A small image classifier, trained from scratch.
Model: 4.26M parameters, 48-pixel images, arch vit, moe soft, num experts 32, patch size [6, 6], width 128.
Data: trained on scattered letters and digits in many colours, 44.1 epochs.
Rows from block 5 of a small image classifier, named by matrix and row number. Rows with one number within an expert belong to one neuron, the router's apart. Each number is 200 + 40 x the weight over its row's rms, rounded and kept within 0 to 999. All counts start at 0.
Before each expert's rows are labels from the 100 images, of 14848, where the router gives the expert most weight on average: "patch colour" is the nearest of a few named colours to the mean colour under the peak. Only what is clearly more common there than usual is listed. The data: scattered letters and digits in many colours. In brackets: how many of the 100.
# router: slot weights (model.blocks.5.mlp.router.weight, 64x128, trained with AdamW), inputs 0-127
# gate: expert gate (model.blocks.5.mlp.gate, 32x64x128), inputs 0-127
# up: expert up (model.blocks.5.mlp.up, 32x64x128), inputs 0-127
# down: expert down (model.blocks.5.mlp.down, 32x128x64, transposed), outputs 0-127

# expert 21
patch colour: brown (31)
router.42,217,225,162,274,218,165,132,208,182,199,272,222,211,276,216,200,230,192,176,166,210,133,146,216,155,168,217,251,271,176,237,186,266,178,218,209,223,242,148,213,189,194,230,189,227,162,185,168,148,188,251,209,196,179,155,226,146,128,220,185,223,182,147,225,224,244,256,199,234,263,131,167,226,183,240,124,268,142,201,202,177,185,175,282,236,122,215,282,194,203,247,231,147,162,143,278,235,238,192,241,177,223,179,235,146,200,179,212,275,219,182,236,207,166,271,188,140,117,181,115,177,196,191,195,239,206,216,176
router.43,230,269,165,234,163,202,162,214,155,244,209,246,204,239,232,226,244,229,211,211,271,203,103,239,202,206,255,170,276,178,217,195,274,160,248,235,226,193,185,195,209,176,246,199,226,182,188,172,223,195,238,218,204,184,162,214,178,141,149,184,184,152,131,197,169,220,288,158,219,244,166,198,189,175,209,163,261,133,168,172,199,167,144,226,310,151,234,299,182,212,271,211,139,131,266,161,259,205,127,255,175,191,159,203,125,193,220,212,266,223,238,186,216,128,220,202,177,212,176,186,181,206,180,212,224,242,123,209
gate.0,97,189,208,249,278,186,149,246,229,223,178,224,171,198,251,163,217,197,203,199,162,299,216,145,253,222,183,252,282,190,171,208,207,186,166,186,211,157,225,199,191,172,178,185,206,258,170,219,217,143,224,183,245,191,208,184,296,192,149,195,233,261,190,197,203,205,193,206,199,313,200,144,203,209,148,153,191,242,244,277,199,151,89,200,172,118,279,179,198,196,145,222,130,223,165,156,265,173,243,224,177,227,193,214,195,212,181,173,170,217,163,179,276,199,204,194,224,167,181,196,208,182,118,246,135,172,228,251
up.0,230,267,196,133,155,248,246,153,203,249,264,160,177,145,175,210,223,148,185,186,161,208,220,273,180,167,143,104,214,208,158,257,210,296,213,237,215,246,112,226,154,249,231,277,142,133,221,164,208,208,166,196,152,202,204,219,247,215,247,275,219,145,257,208,224,220,195,221,175,188,176,259,224,230,143,261,181,209,177,140,225,208,232,164,184,209,206,209,148,163,210,204,160,204,193,221,226,242,215,152,176,198,162,248,292,197,172,200,146,221,166,199,154,268,214,252,160,220,152,207,203,187,270,141,243,167,215,149
down.0,161,208,189,160,209,273,208,205,218,199,171,225,151,147,247,192,162,190,254,201,213,197,192,228,257,205,167,161,210,178,204,180,260,220,299,265,144,226,162,208,200,190,242,179,156,161,156,202,202,135,118,155,221,207,244,220,195,164,170,170,231,157,250,253,177,270,257,160,195,224,159,192,270,189,211,276,229,223,122,238,259,191,132,227,228,138,165,214,220,162,130,234,158,188,150,127,190,233,273,203,253,233,163,234,226,201,233,247,179,242,133,228,192,229,164,218,234,226,194,234,138,249,218,119,226,154,138,159
gate.1,177,204,202,198,205,190,198,262,162,223,173,277,187,191,168,231,204,185,249,211,319,252,200,119,139,203,192,147,269,213,109,257,169,245,216,252,164,175,193,175,218,239,178,165,152,144,221,196,275,208,221,184,144,139,233,212,291,137,168,207,165,209,220,150,241,192,278,142,188,259,181,203,206,204,132,210,214,167,170,203,180,208,284,246,283,240,218,208,198,205,134,280,246,218,237,192,246,196,248,188,137,265,217,180,211,233,198,181,212,198,233,153,200,220,162,223,148,159,193,218,161,183,191,230,128,168,203,212
up.1,159,168,182,246,182,171,242,313,141,218,184,273,184,207,176,201,206,185,222,234,318,242,212,128,205,160,212,127,230,266,81,251,143,235,169,265,205,138,206,175,185,232,160,176,173,140,251,191,251,214,242,191,132,151,231,216,255,151,163,200,174,210,214,163,226,199,266,209,202,264,165,197,172,218,169,211,239,215,160,218,227,209,233,243,264,230,197,260,177,205,131,309,219,240,198,158,235,167,270,181,167,238,202,193,227,209,175,154,208,196,242,196,217,227,169,166,195,182,166,186,177,148,188,228,175,197,198,180
down.1,184,215,168,162,145,158,249,90,247,207,226,150,254,250,166,189,244,277,116,201,233,137,197,182,186,214,215,217,158,274,251,192,307,237,159,158,241,230,225,180,185,203,214,202,224,229,180,245,174,165,156,178,152,146,199,228,106,210,194,180,215,191,230,153,190,265,167,230,227,109,257,189,165,107,165,182,208,190,186,200,202,229,144,120,202,252,256,233,175,182,208,163,254,174,183,185,201,212,138,223,264,261,241,273,211,148,202,201,194,185,218,226,179,179,270,202,183,175,130,173,190,226,188,221,205,211,210,220
gate.2,153,216,258,265,220,264,204,241,129,132,205,175,254,189,192,99,206,257,215,200,165,190,141,182,193,168,242,127,183,230,200,163,172,242,191,187,223,233,211,195,241,195,144,202,147,177,209,217,195,215,173,167,186,128,228,245,203,209,281,162,197,206,72,173,219,180,248,189,232,179,258,248,144,133,188,261,241,184,164,185,192,209,254,134,205,105,171,174,168,207,191,178,136,201,236,191,258,152,176,251,203,249,240,221,199,232,222,157,201,187,258,220,175,194,102,226,203,232,255,164,179,236,259,212,202,164,208,145
up.2,171,206,177,162,182,137,200,142,246,280,269,220,137,167,218,238,171,133,198,197,176,159,292,218,158,189,149,294,230,209,204,187,182,234,175,193,198,249,178,189,199,201,232,204,200,254,190,256,199,232,239,243,223,266,175,181,186,216,120,220,202,217,261,194,258,231,154,253,145,160,124,219,234,251,200,167,178,222,179,203,190,239,208,260,213,280,179,253,233,143,192,223,225,214,128,182,165,182,208,122,227,211,172,197,222,176,189,198,138,268,147,145,230,171,322,223,221,174,139,239,182,176,176,189,147,185,183,255
down.2,178,215,277,235,305,160,161,222,168,191,149,240,219,190,257,205,162,234,214,133,180,206,211,187,230,198,168,252,160,189,163,197,171,213,198,154,256,217,205,225,249,197,146,137,222,167,185,203,297,229,211,196,247,247,236,206,176,271,243,154,198,264,232,212,169,144,178,192,195,193,186,117,122,170,212,238,165,237,168,187,195,229,182,143,157,198,160,146,227,170,222,146,159,185,289,140,211,224,262,168,205,218,270,219,243,212,148,206,118,157,238,284,159,248,173,172,231,171,205,214,288,172,183,151,176,220,180,239
gate.3,136,198,198,149,175,130,191,181,146,266,292,182,171,197,156,162,238,98,201,256,248,208,205,223,130,195,174,183,276,228,173,217,206,198,164,257,169,173,176,185,257,232,135,143,223,249,194,261,243,153,245,220,250,141,222,221,258,168,218,261,217,216,151,183,159,201,138,179,187,200,152,256,195,218,146,214,195,226,205,171,215,290,191,169,209,153,191,225,105,220,205,259,201,140,244,221,200,234,193,113,152,226,229,260,141,182,195,225,200,236,210,145,177,251,166,235,176,151,170,220,257,169,186,197,193,175,201,153
up.3,247,198,220,166,269,231,209,234,272,131,147,255,207,175,280,241,191,220,159,108,134,216,210,157,231,231,197,223,170,130,235,193,151,129,262,146,222,172,196,182,215,166,244,221,180,179,227,197,208,204,195,149,170,264,170,213,164,272,204,133,181,208,253,221,233,185,268,221,159,175,281,154,199,213,259,236,180,196,201,154,173,189,173,210,202,264,195,250,229,175,225,105,223,250,165,224,183,181,191,277,293,217,139,194,216,262,161,179,274,195,157,228,186,179,216,157,210,234,233,177,176,188,221,241,215,262,197,254
down.3,217,123,139,220,284,163,191,268,208,196,170,222,202,132,212,258,231,252,237,239,234,173,148,220,179,171,177,195,179,163,259,223,217,136,163,228,149,188,220,129,195,176,114,203,180,257,178,231,139,257,200,180,184,218,216,208,270,188,173,147,152,202,248,148,164,226,158,203,197,244,168,126,151,199,186,204,201,199,184,223,286,197,209,108,206,167,316,217,200,237,243,188,242,188,186,209,236,192,137,185,251,186,240,240,209,185,138,157,246,154,222,210,164,229,180,264,223,151,249,163,228,192,247,156,263,164,176,153
gate.4,219,198,191,227,211,270,192,177,142,129,273,237,91,201,127,193,209,194,162,158,286,175,213,228,210,162,254,137,178,230,239,162,214,204,159,193,207,202,224,276,204,197,193,160,156,185,173,121,200,260,224,178,204,230,121,292,245,171,202,213,272,96,231,187,175,210,242,252,238,206,189,236,232,192,145,207,238,216,195,201,180,170,217,124,216,134,124,200,187,132,207,163,215,198,163,189,187,195,212,253,215,142,159,239,189,207,255,218,216,223,201,195,181,292,220,244,166,262,186,166,233,260,200,241,212,197,151,214
up.4,191,243,150,184,239,197,138,236,187,166,152,232,163,198,150,192,264,200,216,189,219,155,171,247,170,150,190,102,274,188,193,146,266,211,172,182,190,141,170,247,160,223,205,130,198,140,228,258,192,278,237,248,190,195,174,116,258,202,272,213,182,155,203,240,186,328,141,254,186,225,187,192,237,227,108,262,240,236,176,188,187,208,240,171,254,126,187,185,192,184,187,183,182,214,212,206,129,169,234,241,149,172,198,252,182,240,187,235,167,198,203,228,226,205,208,235,198,240,112,198,231,207,217,277,200,172,173,191
down.4,184,112,223,177,172,222,224,203,188,166,180,240,204,209,168,236,133,251,242,238,135,239,247,200,235,228,280,190,266,202,159,177,216,228,194,213,197,169,229,222,173,171,202,278,218,180,159,214,217,154,223,204,249,179,240,223,234,275,239,255,196,246,208,299,159,183,203,162,134,172,244,207,187,128,202,214,190,165,178,246,145,237,217,170,279,261,194,120,150,178,251,212,265,105,212,197,258,175,232,140,171,234,151,219,212,241,115,229,176,213,205,151,214,249,226,188,232,197,238,218,208,177,211,152,154,191,210,305

# expert 0
patch colour: grey (27)
router.0,148,179,239,240,249,197,201,216,266,162,255,217,162,204,121,187,214,176,206,144,200,150,219,197,141,123,258,241,185,256,163,101,258,224,220,238,260,145,196,174,155,237,243,256,216,199,157,187,213,240,268,189,131,272,168,186,278,156,176,200,175,229,246,191,206,153,176,208,170,153,135,174,172,201,222,247,208,238,195,166,220,250,185,199,183,188,219,183,227,203,192,210,134,160,217,225,320,221,195,217,215,174,245,204,231,160,112,247,264,232,194,177,208,133,145,244,174,121,249,221,213,200,193,210,177,139,197,202
router.1,138,153,179,265,260,229,170,226,198,212,236,183,210,149,168,216,227,182,190,186,260,194,225,186,143,155,217,192,184,170,164,102,254,203,212,252,229,175,207,136,132,202,218,216,282,136,185,198,174,185,266,178,214,224,220,195,234,165,143,235,156,195,192,190,216,157,196,229,173,277,143,233,220,218,250,141,204,216,145,210,224,189,231,224,235,160,268,192,169,200,183,210,158,145,229,233,325,300,273,221,252,175,277,179,209,198,115,225,239,304,236,180,188,155,192,169,231,162,188,186,172,191,170,213,223,233,181,199
gate.0,135,126,188,167,247,167,226,186,250,265,226,171,233,194,174,129,186,211,178,194,212,143,223,238,175,170,216,218,183,177,143,123,161,189,106,167,171,216,244,172,159,208,213,317,184,247,270,192,204,224,163,190,182,210,164,195,145,204,160,139,241,157,192,199,193,265,194,182,229,183,201,227,175,214,204,162,272,168,199,181,194,273,191,149,275,156,158,289,122,132,80,235,189,163,193,145,163,243,256,187,205,202,201,198,234,237,145,179,150,192,216,218,201,176,155,217,206,176,210,224,192,221,167,252,220,273,207,226
up.0,210,270,218,198,211,201,194,189,144,164,155,210,189,187,226,315,238,257,244,184,192,224,273,200,199,172,212,126,222,172,228,254,266,131,206,223,236,218,102,234,180,203,244,108,233,191,146,192,167,212,224,167,256,208,252,238,275,237,195,274,187,234,134,171,240,116,175,193,164,213,249,195,218,165,211,227,186,204,190,226,199,158,270,185,143,227,270,122,270,263,239,187,217,251,226,258,213,237,168,209,181,199,137,184,204,214,258,213,217,252,234,198,165,182,209,184,233,196,235,161,158,182,197,114,182,166,218,198
down.0,156,207,208,290,190,215,133,182,184,166,205,175,245,161,227,114,234,142,282,204,241,206,138,165,233,182,180,167,178,170,177,222,159,196,253,196,200,162,168,267,236,157,162,140,190,215,216,220,119,187,298,200,221,159,173,247,223,170,100,219,127,198,170,222,254,189,284,109,230,185,233,183,131,229,211,145,209,161,267,217,180,155,172,182,230,225,198,192,180,214,216,179,211,147,221,201,202,159,161,183,167,237,160,167,156,154,157,240,173,151,244,165,252,218,165,171,204,259,255,150,158,204,262,248,218,190,164,187
gate.1,209,129,202,250,139,166,175,221,197,299,228,173,212,113,135,192,255,216,217,164,257,184,141,247,234,172,210,209,127,211,201,162,247,151,175,196,246,212,139,196,207,183,197,188,259,150,130,198,205,276,197,154,251,117,230,183,214,173,126,214,172,200,157,214,205,201,199,261,292,247,204,182,189,191,240,222,216,239,183,217,165,272,179,177,149,216,207,230,194,179,161,226,191,178,220,200,225,235,176,82,228,123,207,186,226,175,190,216,188,218,188,203,247,228,143,199,255,219,173,286,204,250,174,106,135,204,208,178
up.1,249,259,198,207,187,236,191,170,206,136,220,173,201,290,194,245,201,208,224,273,172,225,246,188,168,244,167,144,224,262,201,300,182,127,204,171,201,201,225,218,195,136,220,236,218,175,222,201,218,163,173,213,172,203,152,290,154,207,230,229,225,202,196,217,174,228,254,276,210,185,182,170,221,142,186,232,207,195,148,196,216,131,233,206,195,161,159,278,185,168,279,177,195,196,257,180,107,166,232,314,160,280,227,176,164,196,207,194,178,209,216,179,126,98,257,206,157,228,176,124,205,169,211,217,248,211,181,239
down.1,197,115,257,238,147,171,212,222,152,261,206,189,209,157,173,125,271,225,227,225,233,188,253,238,246,201,220,155,140,129,229,185,221,284,269,260,185,215,169,119,221,225,258,272,256,195,210,227,214,198,202,180,187,199,247,210,241,147,151,228,172,156,169,186,256,211,263,238,170,234,217,247,137,173,262,253,119,178,165,209,203,171,198,225,215,125,250,232,193,181,199,168,164,232,198,233,211,226,245,168,178,203,183,181,139,225,145,168,187,200,188,177,278,213,250,215,196,254,161,276,271,199,162,190,183,187,186,121
gate.2,226,161,139,196,251,185,146,213,253,153,212,176,232,205,184,145,189,159,223,250,235,209,129,177,207,198,171,207,254,226,223,173,211,195,293,193,229,234,247,204,167,257,179,227,221,163,208,252,165,183,335,207,250,161,152,197,274,200,174,313,211,236,165,219,184,174,269,180,180,168,151,104,197,285,228,228,131,197,178,186,272,180,190,192,177,207,219,181,208,260,165,203,187,249,254,272,245,176,185,211,96,153,219,216,182,210,243,211,209,191,194,141,148,217,170,232,183,167,193,140,191,218,186,179,186,151,213,159
up.2,132,162,285,211,161,180,209,178,166,207,219,227,175,227,191,222,227,244,195,227,160,186,243,221,192,170,232,188,196,223,178,191,176,228,118,250,212,174,150,204,253,130,242,203,194,254,180,120,261,241,139,160,158,226,204,240,110,134,120,108,211,217,218,138,234,261,123,196,191,185,259,258,226,89,203,201,249,209,221,153,140,213,163,236,223,177,193,213,206,149,229,241,190,171,181,180,200,211,182,200,231,264,176,210,264,213,168,203,185,263,196,218,241,184,243,240,199,199,262,219,207,165,190,248,226,298,161,245
down.2,211,222,224,180,163,249,302,174,169,230,205,171,218,255,252,209,253,184,134,175,219,254,206,215,225,172,165,106,127,121,175,208,256,145,190,141,259,196,186,203,146,187,190,191,244,254,148,174,161,253,206,183,231,181,255,137,225,201,245,162,126,235,228,184,209,201,229,253,196,233,160,228,188,166,155,170,246,175,181,247,156,197,284,234,285,194,228,206,120,238,143,195,214,197,203,205,126,208,164,238,263,183,189,165,144,159,184,192,252,210,195,194,165,130,240,158,224,218,195,164,187,209,186,248,220,293,150,212
gate.3,234,262,205,138,298,192,178,94,205,208,228,137,313,220,221,172,185,180,184,207,207,234,142,171,231,169,172,176,192,202,267,174,197,211,210,199,294,200,178,196,142,209,275,245,190,168,245,236,187,153,203,265,229,233,176,131,217,195,181,209,228,125,208,203,159,201,213,180,246,167,245,170,232,192,249,198,255,151,190,147,162,116,164,186,204,248,232,161,231,247,161,175,217,193,243,238,217,249,218,182,137,221,174,166,260,128,220,145,233,221,185,304,212,182,243,133,209,195,202,208,221,246,193,173,189,147,248,196
up.3,239,206,207,248,66,171,238,251,167,229,182,283,145,163,212,226,238,180,203,207,173,201,249,234,190,224,167,233,233,176,159,156,183,181,165,179,122,212,213,173,271,185,147,131,225,167,225,173,162,235,187,170,214,200,175,224,157,276,206,166,179,260,215,216,215,214,160,204,162,185,185,229,192,219,155,214,121,272,200,250,218,250,268,237,222,144,166,226,152,201,250,217,207,249,202,172,170,187,150,221,239,184,214,194,105,220,189,228,181,191,242,91,188,217,133,301,217,190,184,261,189,139,239,228,217,272,202,192
down.3,194,172,174,194,222,165,248,192,194,235,228,184,203,221,203,197,247,145,261,159,254,171,155,217,199,203,239,226,127,205,304,232,190,235,204,258,265,152,194,252,133,222,210,186,179,154,213,176,187,256,216,163,202,184,244,167,175,277,185,177,150,168,164,260,146,189,197,227,190,210,221,223,142,155,299,181,209,192,156,200,255,171,224,267,250,136,143,227,151,281,223,165,168,193,276,261,247,241,253,163,162,218,213,206,166,184,151,195,233,163,240,180,108,176,165,175,178,206,129,201,267,132,178,142,226,229,171,211
gate.4,230,205,277,229,209,167,271,280,283,195,172,227,179,207,155,165,124,217,201,148,238,215,180,257,149,162,175,181,223,99,218,252,236,219,178,207,251,178,236,190,168,179,210,158,196,212,235,262,244,256,198,217,272,196,247,171,139,218,232,198,181,208,156,149,230,181,203,222,173,165,192,224,228,235,243,233,151,140,186,183,210,159,131,106,202,244,197,187,240,199,146,131,263,211,147,125,204,277,231,216,207,138,280,209,243,227,165,210,262,183,179,193,217,247,160,172,188,185,189,149,143,248,198,254,238,200,166,180
up.4,204,168,293,206,211,206,235,242,294,199,164,193,166,165,135,178,159,242,186,165,209,238,196,243,144,155,207,193,201,173,196,220,275,240,164,208,277,121,232,189,189,172,197,183,228,191,280,229,221,250,237,230,237,229,230,200,115,186,201,237,217,220,159,205,231,225,171,216,192,149,163,222,282,240,229,195,184,133,147,205,225,195,134,151,251,229,154,188,237,194,134,156,269,168,136,117,191,235,241,224,236,186,260,172,177,177,146,203,265,212,192,183,215,298,164,187,208,197,205,154,156,267,215,283,249,197,195,216
down.4,201,211,140,186,217,179,160,151,213,210,141,204,211,201,212,198,166,161,212,208,173,195,186,248,218,208,144,200,252,255,139,111,222,183,219,237,143,154,178,219,158,204,140,231,118,202,219,233,185,162,189,248,213,156,93,270,237,167,150,223,187,179,229,219,176,190,195,243,237,227,182,248,275,188,198,205,239,191,184,192,250,235,218,218,198,227,202,138,219,220,264,256,192,295,273,212,314,112,210,153,176,188,162,189,172,155,163,225,191,231,257,197,227,190,186,244,171,175,206,177,236,178,208,246,212,325,135,247

# expert 9
patch colour: brown (38)
router.18,234,230,213,226,154,186,124,243,160,150,211,154,157,267,219,184,168,232,181,215,224,198,204,176,96,173,230,222,165,179,202,156,253,214,229,162,205,223,192,182,101,142,211,244,253,174,163,223,200,235,220,212,198,134,188,232,177,184,212,224,182,164,225,213,204,320,238,203,242,263,175,220,258,163,219,223,189,170,248,201,240,180,162,277,220,140,195,262,276,200,166,168,218,254,173,266,163,122,197,169,175,179,272,236,200,186,167,283,237,224,172,183,190,162,239,206,127,182,221,217,205,237,182,233,275,193,299,216
router.19,272,231,176,202,202,150,169,146,147,158,238,186,199,205,173,150,176,285,217,190,209,173,193,166,108,127,226,224,141,174,181,108,208,187,260,164,233,263,246,156,150,227,184,187,226,215,204,171,186,222,239,235,219,98,188,175,204,195,176,251,238,173,203,201,150,280,230,156,246,211,184,223,267,228,196,213,147,195,225,241,220,123,154,263,168,150,203,179,244,206,236,161,246,282,186,255,205,117,194,154,203,263,215,231,245,240,205,265,250,242,163,194,247,185,247,167,163,156,194,195,206,257,170,219,194,219,258,208
gate.0,184,174,211,203,244,219,152,120,207,183,247,260,222,132,223,203,246,275,278,199,234,182,192,164,234,220,227,247,226,175,197,159,141,156,156,164,152,211,231,254,198,186,252,156,204,236,129,247,176,187,160,269,226,184,168,166,152,191,209,181,262,271,172,105,186,217,239,179,239,277,164,302,226,266,207,200,163,115,231,217,227,150,251,156,217,154,157,180,248,215,208,160,185,192,263,210,143,273,138,220,178,179,195,223,211,181,196,204,148,185,210,214,216,205,169,156,219,174,241,196,187,291,131,204,209,180,218,232
up.0,279,226,233,235,115,196,215,234,214,231,231,143,173,231,170,187,165,205,216,159,200,241,222,196,132,230,201,189,200,257,268,193,229,198,182,141,266,166,205,144,204,160,181,207,199,201,214,189,253,167,245,294,225,164,194,201,182,281,276,237,131,239,156,179,185,238,154,139,250,308,214,168,195,195,271,145,217,202,274,219,190,246,128,156,203,203,144,164,174,252,208,156,179,145,156,199,215,226,256,167,173,246,192,162,268,215,261,235,170,224,225,191,285,181,171,230,184,235,184,181,132,234,207,170,184,195,250,225
down.0,188,145,214,275,238,152,201,145,253,183,158,216,256,148,162,152,178,243,199,265,205,156,169,123,214,161,199,276,234,186,220,138,221,275,223,174,272,215,208,208,266,164,214,158,155,204,238,235,208,134,232,326,184,182,194,183,181,173,195,166,219,226,205,230,232,189,151,176,231,191,182,284,140,251,187,204,256,246,174,169,278,177,239,262,148,242,231,236,209,257,194,176,191,215,193,188,191,202,215,248,216,172,210,113,276,175,163,139,229,281,177,147,172,216,163,215,224,234,197,203,219,177,179,246,221,170,164,229
gate.1,263,284,151,238,215,118,190,141,135,240,328,216,177,206,260,206,178,189,141,230,153,222,173,235,182,156,192,202,164,226,255,225,227,198,200,176,209,231,245,121,253,274,242,259,251,254,163,196,196,215,225,215,139,176,176,177,211,207,203,189,153,158,200,217,171,236,190,164,253,206,234,193,225,247,197,190,141,168,169,218,143,159,178,199,151,162,191,133,237,161,228,270,223,261,206,251,256,193,182,195,120,249,188,172,192,261,168,174,176,204,138,192,231,212,140,192,130,230,235,192,149,204,185,225,117,237,196,171
up.1,155,126,284,164,177,262,222,238,247,159,120,223,219,220,112,190,186,230,296,194,218,180,230,142,229,245,173,206,211,209,122,194,164,181,228,209,195,187,202,273,137,148,189,165,148,143,224,183,211,146,188,213,253,218,210,221,177,186,203,209,239,251,190,207,242,165,217,224,158,229,194,198,185,139,161,190,262,270,228,184,244,245,229,169,206,192,179,298,168,240,147,133,203,114,202,146,139,217,234,243,269,170,184,247,197,142,238,222,237,211,237,192,190,204,262,202,241,156,160,191,253,185,226,150,253,146,216,206
down.1,174,242,143,234,249,249,180,241,237,219,200,161,237,183,259,193,284,217,192,213,173,233,194,155,260,168,164,200,164,182,214,190,269,198,227,229,139,156,221,149,247,159,154,245,198,208,152,217,257,188,231,129,216,202,188,215,200,170,182,229,174,158,222,162,161,250,208,134,214,226,221,204,213,250,236,152,249,192,171,206,233,220,226,174,227,238,229,135,139,196,130,152,150,230,201,200,185,171,264,151,219,313,170,194,103,255,245,211,168,145,280,227,228,238,194,199,290,177,211,136,182,272,218,219,118,219,187,167
gate.2,233,195,195,162,211,259,203,183,138,194,147,227,203,232,250,192,193,218,221,211,161,175,162,184,235,170,183,167,182,228,264,204,292,308,208,194,218,292,163,167,172,118,160,244,191,223,209,254,276,207,165,168,192,223,201,172,217,221,175,222,183,246,172,155,262,128,229,213,139,245,246,187,149,177,87,162,206,195,259,226,249,188,188,172,249,167,159,148,225,157,140,246,213,131,239,220,138,149,219,235,203,183,162,202,215,243,236,109,192,170,210,240,190,246,178,237,234,240,167,246,242,179,270,169,182,182,210,244
up.2,180,225,153,184,128,168,149,202,282,214,284,148,210,123,175,177,184,137,191,158,228,219,205,206,209,230,212,244,224,178,187,141,104,173,188,187,251,88,199,242,199,320,256,193,224,203,176,151,145,193,179,221,202,192,223,217,209,150,202,216,228,184,163,234,122,222,232,221,236,193,150,176,243,206,280,228,188,189,194,194,146,191,226,183,212,230,226,256,221,229,246,204,148,206,232,209,253,267,94,189,165,205,246,202,189,159,146,252,179,173,209,182,268,163,198,128,152,179,195,179,175,224,142,242,235,234,199,154
down.2,189,223,214,178,201,190,203,228,168,168,195,163,228,286,171,171,173,252,232,170,185,180,80,195,247,165,86,171,231,185,244,176,223,207,285,226,215,233,180,161,173,187,105,224,242,174,221,236,235,196,244,232,128,147,145,214,171,198,188,252,183,237,185,188,265,176,236,215,182,156,281,180,221,133,163,238,174,265,210,222,231,187,216,133,202,132,205,203,249,143,203,215,227,210,252,161,163,214,270,145,198,170,201,157,124,230,205,180,285,179,198,195,165,248,179,249,171,203,155,190,138,187,253,185,201,243,268,207
gate.3,183,243,158,193,213,224,170,167,213,294,165,208,235,108,231,193,114,230,193,204,189,166,196,165,208,217,136,226,223,246,169,211,181,202,243,209,253,182,234,155,231,215,319,194,137,165,224,145,200,189,250,247,220,136,189,198,115,248,112,206,183,148,227,173,163,127,200,235,213,175,225,289,233,197,148,200,218,200,235,252,195,235,246,144,252,174,140,244,169,282,287,176,238,209,163,179,183,204,195,180,136,254,195,259,179,225,207,151,150,207,188,204,233,196,176,190,215,209,211,189,149,216,167,189,151,196,282,218
up.3,242,156,224,174,184,158,169,235,218,190,199,185,229,236,242,263,186,208,142,124,227,201,138,210,263,128,189,254,163,157,115,155,205,169,222,191,202,227,159,184,213,219,191,233,145,191,202,202,138,178,303,198,167,214,192,236,144,269,143,200,176,195,279,266,189,137,159,239,175,254,183,182,197,212,217,202,186,128,239,240,185,201,190,130,110,251,143,169,218,211,200,178,290,184,151,184,215,191,284,151,211,164,193,198,176,227,266,246,192,138,267,175,214,233,181,227,210,183,187,190,219,219,116,226,156,211,269,222
down.3,260,218,159,159,155,195,144,207,210,173,182,183,190,226,204,174,142,271,137,155,212,62,202,180,165,191,180,163,208,233,227,236,120,180,222,149,151,148,219,192,129,226,128,178,209,154,229,238,179,200,128,142,183,185,148,175,224,142,314,208,231,238,203,160,197,167,234,151,142,216,200,233,217,216,223,192,193,159,266,129,198,183,201,201,207,241,214,229,185,178,256,214,242,159,249,250,176,201,233,285,207,188,240,216,221,192,199,245,162,213,212,233,226,136,185,160,290,148,196,157,165,240,277,197,251,209,193,214
gate.4,179,166,211,162,296,240,218,211,209,212,198,177,208,228,271,176,135,252,268,110,165,163,229,207,220,222,258,256,228,203,212,217,256,166,165,156,188,114,143,183,256,220,192,226,203,129,167,211,167,226,232,202,161,195,280,151,223,238,152,195,200,184,176,209,259,148,209,169,173,260,209,168,163,216,184,241,167,213,172,208,215,210,240,208,194,145,234,220,202,292,211,116,189,284,230,142,210,172,213,188,196,126,240,113,206,143,283,152,202,218,228,227,217,275,197,166,256,222,227,205,204,255,160,248,236,220,185,238
up.4,198,226,169,203,258,192,206,216,246,242,129,209,250,205,217,259,151,273,258,169,170,271,204,212,245,256,279,195,161,251,191,146,241,171,184,158,210,107,205,205,224,174,215,163,182,152,163,251,201,285,217,219,156,146,176,210,155,249,164,214,236,178,204,223,229,201,149,221,191,218,195,185,196,160,135,206,196,172,110,183,226,224,247,154,241,244,215,196,210,242,155,183,239,203,265,175,124,135,134,123,186,180,180,96,253,235,212,200,210,231,217,200,274,261,206,182,221,246,227,134,256,217,175,223,241,249,215,213
down.4,139,229,195,223,222,199,108,270,161,212,163,255,178,146,220,178,146,188,227,243,141,226,219,165,197,234,187,153,189,184,230,199,167,158,297,231,230,165,175,199,233,250,169,137,234,105,206,169,165,187,197,149,219,211,208,147,159,216,261,204,212,232,169,179,222,165,184,153,116,238,208,140,222,151,297,175,219,191,203,170,132,218,210,128,169,289,199,189,155,177,235,261,227,134,176,199,244,254,187,178,208,291,257,222,230,238,194,172,178,144,181,152,207,202,144,200,246,209,256,210,222,238,198,123,221,187,190,183